A small masked image model, trained from scratch.
Training: 13100 steps, batches of 128.
Data: trained on simulated telescope pictures of galaxies, 48750 training examples.
Rows from block 5 of the encoder, named by matrix and row number. Rows with one number belong to one attention dimension. Each number is 500 + 25 x the weight over its row's rms, rounded and kept within 0 to 999. All counts start at 0. Numbers have three digits each. After the name is the row's rms in percent of the matrix's.
# q: attention query, key and value (stacked) (encoder.blocks.5.attn.qkv.weight, 1152x384, the q third), inputs 55-109
# k: attention query, key and value (stacked) (encoder.blocks.5.attn.qkv.weight, 1152x384, the k third), inputs 55-109
q.58 113:501496471464488498508517498485504473539492499489491548532520455499504589463521545487528514498515514489436520485489512501504528508502544496491516484517454495499533498
q.59 092:494492498465513491496469523481510499470478516521540547483524485500488512520496456468507523480519533467479516458532502448532466501486503496479462499492512464510489530
q.60 083:510524551462494472497481500549522520483490512534502497509511489465528524501482474537483486482491471509491496562529512480524496511508566464512505487499508416492493477
q.61 083:513476488506507514484505501515486477520530531486476502546507515538512502505520497469480471490490473497506517498510529512507561554497496454537486498460502528511522520
q.62 090:500501510526464458471524462457470520493498519518519511544510534492489478480497493518516492522513535469460474461472495541461477484503513559499487551545433516490508521
q.63 100:481488500526441461496483507484499476521516508539505452501494530523499463526466511513507501503496481503532509542469520499489525483494486536483481474526512482529483511
q.64 104:522535480555516517481540480510529512481494490480498499523496501516479507547509502519507518532509495481453457448511512494499524524505501533495536521458519508520497507
q.65 125:449480466543507539469493455472535488521494494528499497510482454485532507518504509486481507507547530481449510464516559495505519516488516475467512501495538521504501518
q.66 099:527507491515512461480508553503507529534488521502496527462532520507529470476470435498510529480466539511531525547496492476505493518508498494542489517478487510500503524
q.67 103:516499498490506482508496504491484523466540463525503495516533520444503490525513494508484490508550502504498487482475459498523475505484491500512524519472478483512523489
q.68 099:509521488448514530537465507513493506486492468475505471491474477441482478505512491509527487513508491538516497514520504487471525506493502538506493563555507523498542466
q.69 102:500520495475453494522462496520472483500523480506490438519525527503463552512520459523509496488536509497539482518488465489556547471501507510468519517494533510497496505
q.70 093:500487475459487543522530538510534535525524474495513557496469424478507500519472495514486538516483510500484515452503455550476491503494464509499471511492495500421486461
q.71 110:491471503503494464502480493523483529507489517495458478508502476505489538511504495535523509499513557453481498499483533502475530460488494498498558468500469506505468505
q.72 102:459495513487532486477507500462480464526505506478494528499497499461476492516490477493512536483478486521473499496512498524507544530484502454465446549526453535482561496
q.73 108:507521512490482452548518512540511508470436506500521533480502520497511530493491476530524520480471501498494531507485472507552507512518476523536531479502541454521495536
q.74 092:476475478520503537502468526526509492516503497527509473496518482509493456516516496467498556503459458535498510482528552488496474502499517448467484505514506524496495527
q.75 093:463498490456425468482516530506497475532544499503503495544515515477509506552489471519504515499487533518450504491504461532545485508512475527483504504513501509486500497
q.76 098:471500539497497504451489529468477552494540487503501547511479518528462452504491466536482448511482484519553536500503479521486518469500541542474440488492482492532532456
q.77 086:486484509462505510492508511524499487459510467524490491515529508513504462531476518498461438493518484451535535490487504496504487516496494486459468464515518495538475487
q.78 094:529519528478476490534482512494511483482468545522487472497531474516495524505497455511498485496482510521529509518474475510523512531526439491503461461499521464473470515
q.79 099:511491468456531491524480500513519487485503501536466474510471452482498539531503539497461516505511496509474528469500558478475512548501510503513523483545454479520538507
q.80 113:493476523499463485489489520482471517520531501523527500490551516485489492516490435513520536478441500531502521546505514466534517484492505465495488523502529499484513503
q.81 121:531552497525485525514537526466495474483475486504519468493510570491521503499494495460507512488538519501549508536449472510499464492498486493487519513490515504474482472
q.82 122:499454509502513558528498508468502518494504483519491502540514513461518493499452498487511507500526488497508481478488538498519481512496464527496498491462454515533448510
q.83 105:516478505527490512484507506486522500503496484490527512487541497516550497455549498507523516494480508526483522503515539490482476520497517483463492503494495556478494474
q.84 113:521514519510513532539443520484454522517525505546495487502521522495536466500487477499495506515504533519534504486446486489490556498505491561525483457533471481527504487
q.85 106:478436465443471459490517489453464485464529475523509510509553563480512506501495514479507455492504524506477512481489541497537470471499517488500513490488472516479467501
q.86 094:498472507526494512480488481473514494472523523540455475491502480531522461502481441520484480483537505521530531551541512487491520517509485448476462532492528484514501527
q.87 100:494495438493504539526515501470491527549469527483511473517512473565497496476513518467503547493525539477495510492498472500518553449495464463468550544526483481472449517
q.88 097:514495497490468505482470489475497458504458551483473468552481488527459505502521515437508523513467498550495475502472468502480539462490508497475495476521443534475524488
q.89 122:498495505492448496485520509475517504489512469485526519481490552498503476496504453496491510464499437519519525488504485515507496531504521512500465490499529522479487503
q.90 110:444484537455453497511476501540495533494460482510507553522485499490456519521483486508522528506480490516510535489524470537476549514501534464483526512495522448529532519
q.91 116:447488528460450424500478477499479525512514495538493533472482554491520488528477424490523523496522518526507506536505476516497526482491479480517512507531508515522508515
q.92 101:494490462530486476440503479504506496451489512516541513551498488537491468527487526487549472506503511495482520490476505504545510487508488484488569491482511486494503450
q.93 097:527425485498544538517518498513531467489492479518486488523478505505516500490464539492449518504537468518517509464486554499478479484497513505527509507489478522521474517
q.94 099:480518530540502479473504508536497514505529478498485506539517485535446516559482501539504498503450447521502500500472513465498474465484497503534470445563469489497483505
q.95 128:515505502470491517515486534505491537502535493528496460504503555453487489511516495468499501517515495524570494564498471493505491472490487505544509516503522492503479519
q.96 090:497421486447490529497498552492466515524528497530521535513489512457481542526461509502481464529483484556491559510530492503521465478491555462529503487501452444480482471
q.97 100:495469448464551503480520513482514502440543504453513523458490416532504507485495543511510469473465488509514502523539509503436522523517535487505489511479480490511541499
q.98 100:521493502463512544539508488470487479448543482494479537561512524532496548468504519508475539491473518483534483498483473461509475486496461504485464541515460501531495530
q.99 089:547508492468548513528544526537477533489471496474463437500503481513534468486525514519479490479509501493557479530498455530486493485527535489519481518519529490484527483
q.100 111:498507511457488457513495527507483534492507496481517514489556540521533497476516484492510501480489507513533520520494492494497508491511514507530500498507502473524519515
q.101 100:541522513505514479515502531509517522454453496481468517486491435560507485504521448481512499471480503465541457505483459503433549526523471518444498502507479515521508455
q.102 088:485492467535489491441486468528519478506472508488512511468482475501520504482486541523547491516510543453494481478505518517465499465493532500474497488470466539497504468
q.103 096:500529536458541481439524483504517501515510482490483456511501449521506476476515510514563429474425498491544455506533496469494519493492524519495498503507452500512531489
q.104 101:522480490550468501484503515483506504532527540480558513475545498470457503495489447499478481544531507557494512500487472466478473488495487520549508470476505490524510515
q.105 089:447544511490515498478498515562558488558516537533487479484472471545510530515517527537562551510527533483501510489522536491528507477506487453475408527497495516504530509
q.106 087:500483495522456468474526467502502504478493496494508473529533549535480460506518477502519516470489467474476491489470534513555500461521520533488510458475482531469493534
q.107 088:486501526441502489516499513514457518462481461547436533530460480470500509499507467473476479469503512514508506497474493482488496490510485523518505483489482539484500443
q.108 085:534519483494480517492483501466533528510546524490511495466474494510498542523459497495519497537525464498501444490528518481525463544509472520487497479484476511496542474
q.109 094:463480491470487472495545501541479532488495530501516522549493497489490524509503492467518478462510507504468481474484530467510470504505508458531526525499487479470465523
q.110 091:537495530476494524557479500525495598458484481485521518497534521499527471465486500538476489507469499504509526477507485512474513459512501505499493505486483481494542477
q.111 131:518506481534466494510468476480488458496499545486494502536519485535491489494479497488507515528518504469451482473450505516493490477503496514517543471499496496481483515
q.112 096:474489510499503554490465436466501492512478515504493542514474512467491544526477502506504485527539515490482541467504517486510502472501527495495522475473515488486496475
q.113 088:526492513470499535519532507544517473535475488502518468519502489468541502458501519507498516531535523503476546495486497464504492493476484484509478517508488458492507491
q.114 084:560501511503472509519494514480481505484469479509495540517494506491456527517522548491499483522509511520490490468452458508442491462483485505555503490523462483523486500
q.115 095:470466483515492536520510514486512500508554513456463532462516468495492508443519515525501498485474497473510483486476451488456461500508487511489492493526457493526532482
q.116 079:485515460487485483524515507543504511532468541490462449498505513490485513516478518536529497506535424524491467505497540500513492500512471491465509530492523537495499472
q.117 102:537526489451500499519508470529518499492465493527451484495468516494493537478496491478477498480472477516474517469461503480478511517515483483532502501476498558507530468
q.118 093:456503502500517550473489493502551503521535500529524510485454464497542532499487541530492502515493471495476554477552549525473498497498513453497536490480494470456495474
q.119 080:467525524523448471494513497476484515509515483529487494540502551512470519516480455473480514499482447536518486519514491472525546496502517512500455469489491478509499512
q.120 078:532483496514511515476491497455515486513482515497437509508509489524488499500570451487549483493517495481521450521499456472458486489520419500470472488536504518507495468
q.121 110:507464534536431495489466491479496492496545522480547539514508491464518507502512478486499493526542485512453477459498484508496483507492510503539544443495463456463517500
q.122 090:458530501477505514491487494498513513500525492462541500508531462491499513487532551445504540526527489498493501498501483494487487545490522499495536552526494509507514553
q.123 091:497490496549483466527464498526493478528530527546508508530530513462520490510490500505533549496502492501484533481492509501471532465491496492506498517509464462517511467
q.124 090:504460517523487485515497520519489430488545533514488471477494508519521495513499519480494534504496481506481456526473476542474477515519528461499515486470510531464476469
q.125 092:558536443478527532528542503509504514463489494491531451499533510543484550478461526546456484486516470501511509488527500484521474491504489483502475521495505528477564495
q.126 102:521515475477526488486522503494538537474482519503490505468486448503507496509539508527509494506514513487449493475532494496483473520514474504495520487463525534528555484
q.127 092:493504492468485530478498469485514492533463516513539521487487551529501524531509494501520509517474526482468535481482530507530486480482509492464493474512489539481492476
q.128 092:507516496494510453540531513462482489463492512543509468551503501508500482530494478530545502537507506543479495514498507510492538511491494527475517469486479445514515514
q.129 080:520501502470555530566445474515483507505531473470467511511492504458510444493529539517478496484492465477484508461491520500478504546501476568504506495493509520488515522
q.130 086:518487513515453477555503501522489511499516484489557501536490537451498533481492517480498489512543478510492484455500494512459485445487527527527500503527464508429484512
q.131 084:549500507541478502502495508487529510531505530529508479480465517489479528510435488462490457500527511542500491490484483469488480436493493505494473523466503512455489494
q.132 095:531517506464537476506504502528512542501511469478453486517551507492466526512527490541490507479480507509535494539512512482504511521497507530503479494510497476541463501
q.133 101:467489527486476444524454496501459527477515468530459495544510520523486491516491477538513513499483484506513519536466461520514487488520490513488492513474526533527523485
q.134 095:513502483511501490503521540491471505517500552522493492507521545447484513510491499480494513490538481532476515477472478505509447464528479463508497468506502531482467516
q.135 079:456503557525544473529489501554442452433475496520471464505448527535515452495484497479548526487500466503471526519491503509514515512478502513496529539528544507456517534
q.136 095:485511487486471456554480499493460474505491498557511498537499506515483461490496455515488489510522488537503480528444476524473516497501492554535524473500511453480537530
q.137 087:495538473508502507453506501446491488495465517470475493468513506519515467487505501502523477483505448495489520497491536487465448483472530511532495464461482518472482518
q.138 076:547514532504506530525530517479520461561502493478531519474461526471499494496484523495505520501551434531465505487525480485542489493502495477519509500496523492469518507
q.139 099:466512496519496537576493525478485547502543463541474509559499537528501482517513492506496499485497493517515514502459503503575476511496431506472473501524538492465465493
q.140 112:568522497543483534520500505488522488513514517521500486511467526490498462517459515481463521526495471518501468447462533464487442483513477504518506473470468505505491494
q.141 103:510468537506500514496472508506482488488491516502523508494495560471490496497496514526465494510524452514483476449463501472495462458496509538536530452526482494472516481
q.142 098:472481494473501524429493471543507464537508551452505540429445491489481500505506472495503489482503480490490480513503514559530478537509510459527522472513500525500520511
q.143 095:517501524502491441497533505539489451458518503483509479469494468523521493533437521517517516509479503501508496530551481478454495470489557480481513529471485461514487509
q.144 112:530481526486522553515502493434489533455527460492502506464520511496540515480494499527499473498494509500543535516435530475514473464500448532508449505491488505523469469
q.145 095:464489509484518462472502525468496498523504526480534474462480501512497522466516480502531485465496532490559510500457496503513523519483504500538516508535534463498486515
q.146 087:512481448472492546522510522466460531493504478472558497511505523466480509521516477528511486483560507509498516494507507511542521455476529479471527519479521519486511472
q.147 096:470480538485528526509478500496517528474478470504495510500508497462511496504529487475495499476477563499505516530508530516512473547485493467507480527480497528529504489
q.148 098:543517535469511473537510496463478515490503480537495503485515492483468514528473469512513522513474533512535508503424434488504504477509520551516526482476514498576509507
q.149 105:470529469509521464491524479513510520519482497483502495475481484533523504502555520462534514485489543513477515562561544511530506519494448472462460535478506515534509499
q.150 114:513497494505484528523457526499510503508567521521506534506510518488492504547479469516477476486519463526520537473496523453561509485511499513481472491477526496450477501
q.151 101:522523518512518447501472508503494518470500491522502512464505464538489508526488461521483535512455539487525509533518487460506557502493503546503511479520514487532477475
q.152 100:465509506519471512505506505523497499531494540529466529542524507473493508552495490531517527546507513491507481462471452514501516513509494506481495469544510453466492481
q.153 094:504507483536511533530457478511460476526497517481491508490442489468541489498484507506490484502522473498474502452460510510484455485510477502530496470529515481483537520
q.154 090:500529500506481513528504472484463504512499478514476467550535549487542455510490510566468474513485498520532507511416479512503462517520480565524497454520488506496491495
q.155 086:507461483493491499528487497512461539492511468489518487499544515497468496482494479522479478506528482503520533483451460514477521477492509547515485483476498446474492469
q.156 098:499485495500497475510476514516497465476484502535524502502489451521519459518502502515505483497478489504539471545534507475488562515500513518487536467497497474556489490
q.157 087:496543505468469492505464496535491512550489500490459533481459496522513502499516474508514481486504520493512475521543549546473502523472506527505477505536519453490485491
q.158 098:480464506543484501475503511521507468527548552511563541475507525478477529504487476472518522518512506556499484460466459490493460498516519495534484491494523507486536514
q.159 102:486486537495534490538527533515501549516491474510513495466505502503520494467512509454493527476466527470536495538508539499515495497499458493482524509503520477542472510
q.160 097:506507510508482528499531483533527498520507474493480541476519560480514526456498525519515489471445482460480495471479543501485486542507489490553479514507504483482494466
q.161 093:512545514492516441524516459546445444520478492508486536524494531520506473471517562492507501528500529480514498499442542458450534470511495546503529488548447503464461506
q.162 085:492501528475502491475527501469487490522522495487481518522500501536454473493505523498538515551487502482508529541557485525472530509509518508503482553502510442484473485
q.163 096:535471485508446524531486543520505481488491503486533487490485519456472483497490434499521526487496465514461487493520462498528490516482434513534530492527497487448513520
q.164 096:486486534529472524502468508492465467516547525525452494532523506456521545512500469502533488516486480524461505475481453513508511485483456481506508470509470497486530519
q.165 095:457487494497503489459487533521491488454502493514493493513482492485463507505497515464499492497508518514500525513543481528527509458485497476482479510518535506479514505
q.166 101:504509504517505408470544471446500525471490514503511516487508487485495490464507494491538451524540526483492484533481507474479517499500519481517503508521467473545456495
q.167 100:493535477468530488530521514510511537470503498501494513505450435521479477478539501490466517488484508506538492524524513523487491508500468490515472515481558469512499493
q.168 116:492499462538488526459488503465487502521520532471517493505516475467523498496504519496525491501511545515458467465470513504491469486504501512513521510544488531532540512
k.58 122:536520528500480471520477448523552488527468478528466472506439518485491525523508496512512522526532508490485523478517510500506521538499537526473555488477495498530541475
k.59 095:505513479526507532509487515545530474503528487501500492494481455513548478500504490553456497492542513510526519512525541470492491513495488492481465495495553470489540467
k.60 080:472490496539495489499484488470438471508473529497503481522531503528498472481511466533466473514476512531467497516471528505513502555478498492489491485472485477486489502
k.61 086:499483516515531504479517482473524500518473525508523465512511482471488505518495450445538504523466480539524482526501500472513532519508501531536519467452526519533516484
k.62 084:514502473489525480500513485479549510551508507470496521511523489498454535521504556451498516480497485520503477518538483509514516473493512487485537502445470500528507517
k.63 100:483548496450489468514543525451463516532516507506469509515509532506526462500508515507498509522517496471465522511463450511528461520483489522492497514496487517451439514
k.64 104:503424552486452545484450490505509499516471475517497489539506533489496528518502500503528517505553475489525492459498491506500515506486523556486521484534505526517490481
k.65 121:504441517492490526505467509499490536484463528528490531488501523484433556497515505543505493479502526492530483478478486485495510497489487474467526527504505497555498480
k.66 108:493534489529520531478539503492523504529490531492517510474472493520483482510525529463490490515484474489521477515502463526526540529492535440477522500535490504431538482
k.67 091:476489522481474537507478481452531494529476474498505469504474521456485469519518493549499500490515448532498512510508541511547478527479503506499508505518494496509492487
k.68 094:494495524555477526494492485496491483471515462535482548500527533445516489515471457477493548477525491526476496481481537506513514490492491503529464498498501528492501483
k.69 103:477500479486443503496539465456531476491471467475522500469529512513544515509477501480498526519553504479523511514515522490506471494501479484483516484494523536536471494
k.70 087:481441540512505514462486505499477465520503500486477515491533549474512494457521491495514467510489492497483551516489509523478526513502516481510518502516509493524450498
k.71 104:498506485440504532511478507466523509487545489478504542500553458482558546514531477543515508497514501520504514513518499444490470543499454487524491457474517498528484496
k.72 095:548524499468481468527482541501494496475441500510484485529485502536485475479432492469476435500470496483521511516501421492426509471503467515516519502514524468505473539
k.73 105:532492516468483530462459475503485455547521517484497489507474499500522449515511494488503540534495488528492514495508495517513510456495550476546491470495469489485498483
k.74 095:469526473512531464472507505525521490456502508525488475480457482556492464483478522469508482481481533455546494557512510496461506495480562469475512504505469513508510499
k.75 089:532475500516480492461462472476475518521486509489533534541438549467499462500495507498469513502472482510471522485485510518501480488507475512512457471504501494524530498
k.76 097:510531485519545491518550559540494484457543528497459481469510497509512495503484516468497481498432467482498501475480504481506491493504508506513475530530500542477512490
k.77 084:460506494503480480486561468505479491485483483502466440461503476579514464512479510452472470506466478498535502483481490513531526521512475496491513521490514517497480514
k.78 096:451510481474506479495512488523498475556494487503502503483521489527547503494520505499481462487530525465527506511540485502514511496497515491481457470502518521498492489
k.79 089:508481472487472524478501522518507488486544460480559506494488473479494489497468495519518511495483505536507509511518518448518481467500500494521463509505513480501472548
k.80 110:511512507508509488518507532514531533480491541466508525485506494479503480474512488465473478498510473476558489527506463486461522522523517496495504482486467510554559495
k.81 108:507521509518470531485503473542524450551507494505473455448515502503429483487526515492460500482484502498527473520497463526516510499516507529471504469537524535499518464
k.82 117:495475493515519490465512469521500509458483482498494450460517474533458469482509529511526440455476559481516516560535460505484480501499478498501550486537546523502471497
k.83 105:469475494472533443514516523477485538494453520465519541510472523514457523488487505496545462505498494499527533539506534501499524475491554508500501489462452486497502473
k.84 111:443501486446495460505521475503521522472496478464503509465487470539486472500477521531478506488474487459534506538520491528504526536493533497486480519521539465485539474
k.85 101:475493523502469514570521486501493465521438472510498487523504509537515445484505473487465501479505470486536491509501483496496468525500482506493527506533558493523498476
k.86 091:531469479497496473482520504510514512553446506456485486449496466473514503483522545469486511489536531488530495509488516460527475504501498488481556474510465512521466512
k.87 092:520473531523529512515492513510527510531503458480497517489534540465487487519487480559504495484525495498441544436473502500495487492490492478545479512486487551549510525
k.88 095:546520464538492512513502511509547521499497494495502517523570506497509508515474510516465463485528482459485480460506523489478462542513501527515498484460516525492499485
k.89 128:494494531527478471503517497506497512458488525544464442511497517503463426510481492458479487526444493491524483523489486533490504513502484507496491479497479540490518459
k.90 108:505545464549495487494480516470473491524507519512522507503508520527485478494485469496524497537515487515448517527490476480468500448482481475515512524522480540489491504
k.91 117:526569493473471479474505521527494507537506512515508498497486496517487458495468492482489478536463474499524518506491474479505491511494511479512491509514483506467516459
k.92 097:505457561490523476501456523541490529500455473505485482487479542467487493502519491520543516485525498489489497495456526459474487445500496540529500546517497507522536483
k.93 090:473450478523502500456522510516491481442513474507478492436517502554438521495489527484507461483475559491549511548505492479502486453496542484468494493485510471485491502
k.94 094:489487556482504511476496526512541481453566515468485471487534482481576489517511519501519492509497493472488520474514485516457492526506504538453482476503536517465453516
k.95 118:471499487568479505462510491511534511514531472492475478464509498543487424514506490460478526507552491487540498512497493513543497493498505509470507529520534541525495501
k.96 098:531474450507505492549484503455504501518506464489517528485488478476492479505518493501504533512476537535495521544499532536516487499487492525524519490527565466466507540
k.97 096:474498509532476519512495508479492489522518454495530471512523513405470463521534470524473539477544487543520508518490492513498485480519495511464442511508520511518535491
k.98 103:500526512536491489496526531513442523518493511502520507483495511514522481441520494484525469488504491483530509510517469464486465457497498540522513449504550462499524499
k.99 094:459517498482570466523521505530514521506491514513501474525478460502491486471517516507501493497505473485509492534524450497497494465501514460482497518509483494513488545
k.100 111:511459482450470467531507545485467506534502492480512555489457511546533527481505511510508533507511497541531551500510487515555454470494455484511482452472501466513516521
k.101 105:449543487526549518497501480522503462466533497504498455514487482503509492495501499485500506497472478493497471551522494506494506491491505477506510505525527490493511531
k.102 098:512513526531505507562521493533487526484480525514501459529484496486510451544492478507478502494539455477466506509490490516512500536526523494473510524499464507492575488
k.103 099:520545549494550495537535504525492518525457490499511494510496494463514469480485438477506518481509509476513515560498489464503498488494541489494485526497511501477520513
k.104 104:468481501481464532509456533479484515480523488496491555543524535471474473544503481520506567511525482539480516474497488481534481451493493494527533544505498480539451559
k.105 096:470498513476513445455527475494515510475522505502508493534519525487499507527499558511501469480510503442480483489509509526509487485504551488531523523505499520530538509
k.106 087:542470540476464505539472494520473494509482507497520531497505512524523508465477483520502491517522474493522527465453479444503489525499461525516521506505494530464488470
k.107 091:534542454513512486523519492498512477522471442474456502503497527523489477468492511496470511508452537494486478510482486544506507519486517527490504486545476485509488523
k.108 088:492496491492492567483488530491512523480535499509528475516532497464487459527487513515482516502480505510489499474472538500524475491524537516493494511483518546514507492
k.109 099:550472497520487515478486463497486447517522466453512570450506491522527512458536471475504521519468507510512514487509533510498490512501487506523518511515540488434476522
k.110 096:486476521524507508521464511534457493500542496537512524553487502541476493482513490512467524495521436507480533515497536515531486497482498493477491472486496466507512489
k.111 134:541508490499430505474500481488516463497513570486499529450489515558491505488514546528534498522481486452522488447511506483482505514508479534527529487485503501489456470
k.112 098:485509471486484487523506528522508505507478542490485492491525551516501470513515550540490494495495469482480496464473501530492468525519516500536571497471520464512461485
k.113 100:492505511511494491480495485510519526469482504496479512470472544499483467557499510512536464499528480489546466489573491515488492528495513505503516510526563475482533511
k.114 084:495485499519480455506499497525479466492529535495515479521516481532487506494497507471575500500487518494489474523516485511467463490504502507493526495511558413490499544
k.115 092:485464480529492523525522528522450481524492502523511505462519513486495522507488520528495569511493500499511513475501479493538492462503563475506519503509532456542488522
k.116 083:482466524487487511490469483499513498513507483495509497551520507409504512498466467553518500488462463499464528478490514543456517497508532502476478493445426509522465547
k.117 103:445499543502539553458458489492519469473536485465521525523540511473474480483490526489509476509506468488503465495524471487479487464490503520501517541517509509483454548
k.118 091:473504545523521546499520522480515495478476532507508479510549518460545467521495470492490483471544472509495478507504490525516547494504502495494496516494493535461523456
k.119 085:482524514498530510496462515506500502535500464485507561497518516461508531486485484510509504503473508532477506521477508489527459482492530498540497495500498491493474530
k.120 082:530532520491534482504529496517513494483513514503492478499517499478516483492494500519502515492485531492510480522498481502540466524495487500508514480487514470509489561
k.121 099:496514477518454526487477477475465485487523511497479536465525507534489495482502498510497520493460546510550505512520514492533516494488486485517517523496520489463487505
k.122 097:486489489515480517488499473502496532505473492520516454487471502508492507497516555506445527517498480531526513452487537527479501498511511490516441495504517515543505539
k.123 088:570472512541436471487479466505501474520503511503490536571495507504485526517504517470521517512523445513436505528577478537502472512509511496514527477544482493514494496
k.124 095:465521493511479491458541484475525508477558486500482464508494491488491496505507510502556507504511508471520476504530499479497538509491518537459506509516480557471487513
k.125 096:453460510517521559515472521529481536505524496477522556479464503476538503470537460519499516498496449511511510441485484497486502490533531531474492450481471468487555501
k.126 105:523528549520530521475513478509530500476497487488480464545521493494511478489497543486462468483527487451521474468490523512493466543501515529472509517526461526505496516
k.127 098:542469520461499489520526513510527514502461548533462486507474520526512494511473513496499490522484513494501519478520520497494475533515487543488504445443485493501513466
k.128 100:497523490527572545491469508503466532511504508510512518489482459515507506509487488494491559531508476567498500516478490491505471455504495477500485510477502513492568491
k.129 077:497537548519522475547524501471535527505463512490477466530560533483518504494492518555499511495532531480439514477546531501509511552494463491543515491524524505543479482
k.130 088:493465489501475545517466508502510518517504481520541486469513512470447459537520452499512534497485489512500478507513475505545511492481477454498507556487549499493482482
k.131 090:534474484472535551504535520494491566462545507458523483501513483505514530457515501545539496466464492489524522502503435448505481488496508533484500558487547541449465463
k.132 094:543490526553525523488482519503529553485494507455509507494550470489491472533502479441469529539470562516491477500494472510466509492521481457538497487527502499503509498
k.133 108:472520473509478506459472535468502512468533540469502502469518505485543525524466506517467529538518478524535504490507549534476498471515529485535482487474523514505464501
k.134 102:491509523471473485509505458481479517512512472521487503491512559443494520512496498477498523467510492474510488488497508507485510519489505460561530537491453522497501464
k.135 081:497484522498458554470488518507493502502502526475507535510438458511465482498462512513477511508497548488554482503502548505505481479509541505496524506534540516448520446
k.136 097:492541467498560541524452545555496510527492530512560505502501505494485520546519492508491567550517473556485491509506485506559498482478509464519512518504532492473493473
k.137 086:496488544507478533547509497496499526470538467503484494508501522485539515521491489528525506509484535460477520441483474493470511555507521544473498516503458525529485490
k.138 079:477440506456513501524477483544511502523495480537440493503473473507478479506495535504485431465487509510511527480520487500548494481476506479486513474517503492520516507
k.139 099:498524462456486547496479525501504561492490493453519529469539525513509500492499503530443511474474456484486503468517493543482498532510506512491484500453521487491456487
k.140 112:544463526479505508488513524481517526480509496473515508531486474484497566516498519528568470516497535539508553496536533462527505512494499517457464513467524496496502509
k.141 101:531483549487474524559482506501495538491515481491495509516528531473490497524509502531491491525531517526529533479487493483457492469491526538489498514483539516429475490
k.142 100:493531521488462469532527490504466438507438483539477474507504553509531508479503499534504496496537504446522512489505527538477517501489497481485545468505514509450460514
k.143 094:504488516519521506475556459494497476480493482511543483468499476506451497479471498502541486493482485493521470529526468488475478476511526472527495517504486554466537488
k.144 124:484479536481520535492491492516541535485468478482523528508531462511515527492510537539470484506478486477521531462478501486476495554503509513481465528478542458494478519
k.145 097:499495514514457545535546513544499497537533493532482506542477531506482512506493480519466518523475486543517470518483459519511489505502493515502541484488498469460501496
k.146 089:477463494526507527514496512437476498537508522512478521486518560489453515498511509438478513513535478518546515483454464510461502460491503514489501511455523482480455526
k.147 093:507495496531448515483552488510497490516518502477515511475520517563469463477500531465487467476448497487482501502492492528468547526514484473468483491502505443464493512
k.148 105:526448511501549533493513525509499522448504538454522521550540500495489519498480529504494482548528462538510450490504473473511471458498480512506518458492514477461509504
k.149 105:461557474519496467513514484528489474494476489508493489480461487529483458491484527455465492481455515451475524506486499511509514518488516487491506519561472490508545488
k.150 110:517508529474506527517471529447460585465521480474486517521550535482517510441511474544475491488488527482512496482505460503485463499501482541525508494473540486449467478
k.151 107:470506503495532531495495536503514506486515517501499491492543478490523452501461479474530503558485516539502495504458491481508498479496528481556499497506474508483510499
k.152 099:479471525461432511516458502487488528518513495463493504491516522486504486490507453500502480479467491514552434491456526500496533480488498497506547482521506503489467523
k.153 094:479500507446503500527489508509489511526504491497493515539465503458500548508507465515554504474565488486485527527540497497516505486494484486490504549479496503502503458
k.154 092:517483525482523516535436534558500525488463507477508532534505500501531551519501500525447499535523494512468503469487538511522490523502482523475524492469513453519486511
k.155 092:510483518588569531500474522466495516523472518502509499516520483500497513511498469481519500542492485544508499500471492478495494504510478502523506511478518528500494500
k.156 099:528500513454555504532518522504468527493496523493527471514540457527498494486444475489463532524495513502503491535526466477523450475502478486548477498472497477478533475
k.157 096:498514490487493535526502542524502480507491516522537455508504478477506483482464463467482488477472533491476454533521503465459481465497474481522509520518521505468497525
k.158 096:512462474450443512524460468510478537490483468493515488504467467481481546481547480551465512460515483511546487479482498498481507529497510499526488474466531506474502450
k.159 111:489491477506513515518533507519487499495504514478507492524527520527455517467476517447485480504462481478498489518499489500529529487491536488520498515512501447464475486
k.160 101:520506491500494511502515511536517505515566462512505520500524510493532515493474493506470524482494518511511500515530477446549472512492477557499454477502540497485494488
k.161 088:505467494505500467495440496512489486530491471493515516515502525448503520496522437526504520484519523514506500509515478520510493516490456538490502477500521516483493498
k.162 094:522504522484494486529458488463443466496486488545488499512519512475509461500524456490473518490490514497505511485458552503471508510504496481543493494460509446526521571
k.163 103:509535483481466504533553512490496531494520504460485456500498528447511561513469518505499529477461477509486517479469506483544485522507501511505496512481511553528473486
k.164 095:541539515473489525545506508513559512495481510498498514486482511473514534486498536516495545486533523489483555455490518469512499474490518499488515510518497524556494494
k.165 091:449479522529504501515498513533485459449512558492472528492502462533517494492519484472466516517538515500496517472489509513476529514495503454535511497570503458534536496
k.166 099:468487489474534526525453510524431494502521507492483507486523472488521479422502464489476508522471510473512478533477457553486489471507475489542529502539516459465488459
k.167 099:489473443524483490452487547455501463497500549494497494484502489531514501517500504464504487527493525523478489500492510515523549489498505500516507466533487492480480506
k.168 111:515507530470529520520525491536545506492503481495529525512474472506518516518481523498456482496487483469493494468497506494507472505498512524491484489526524463464508505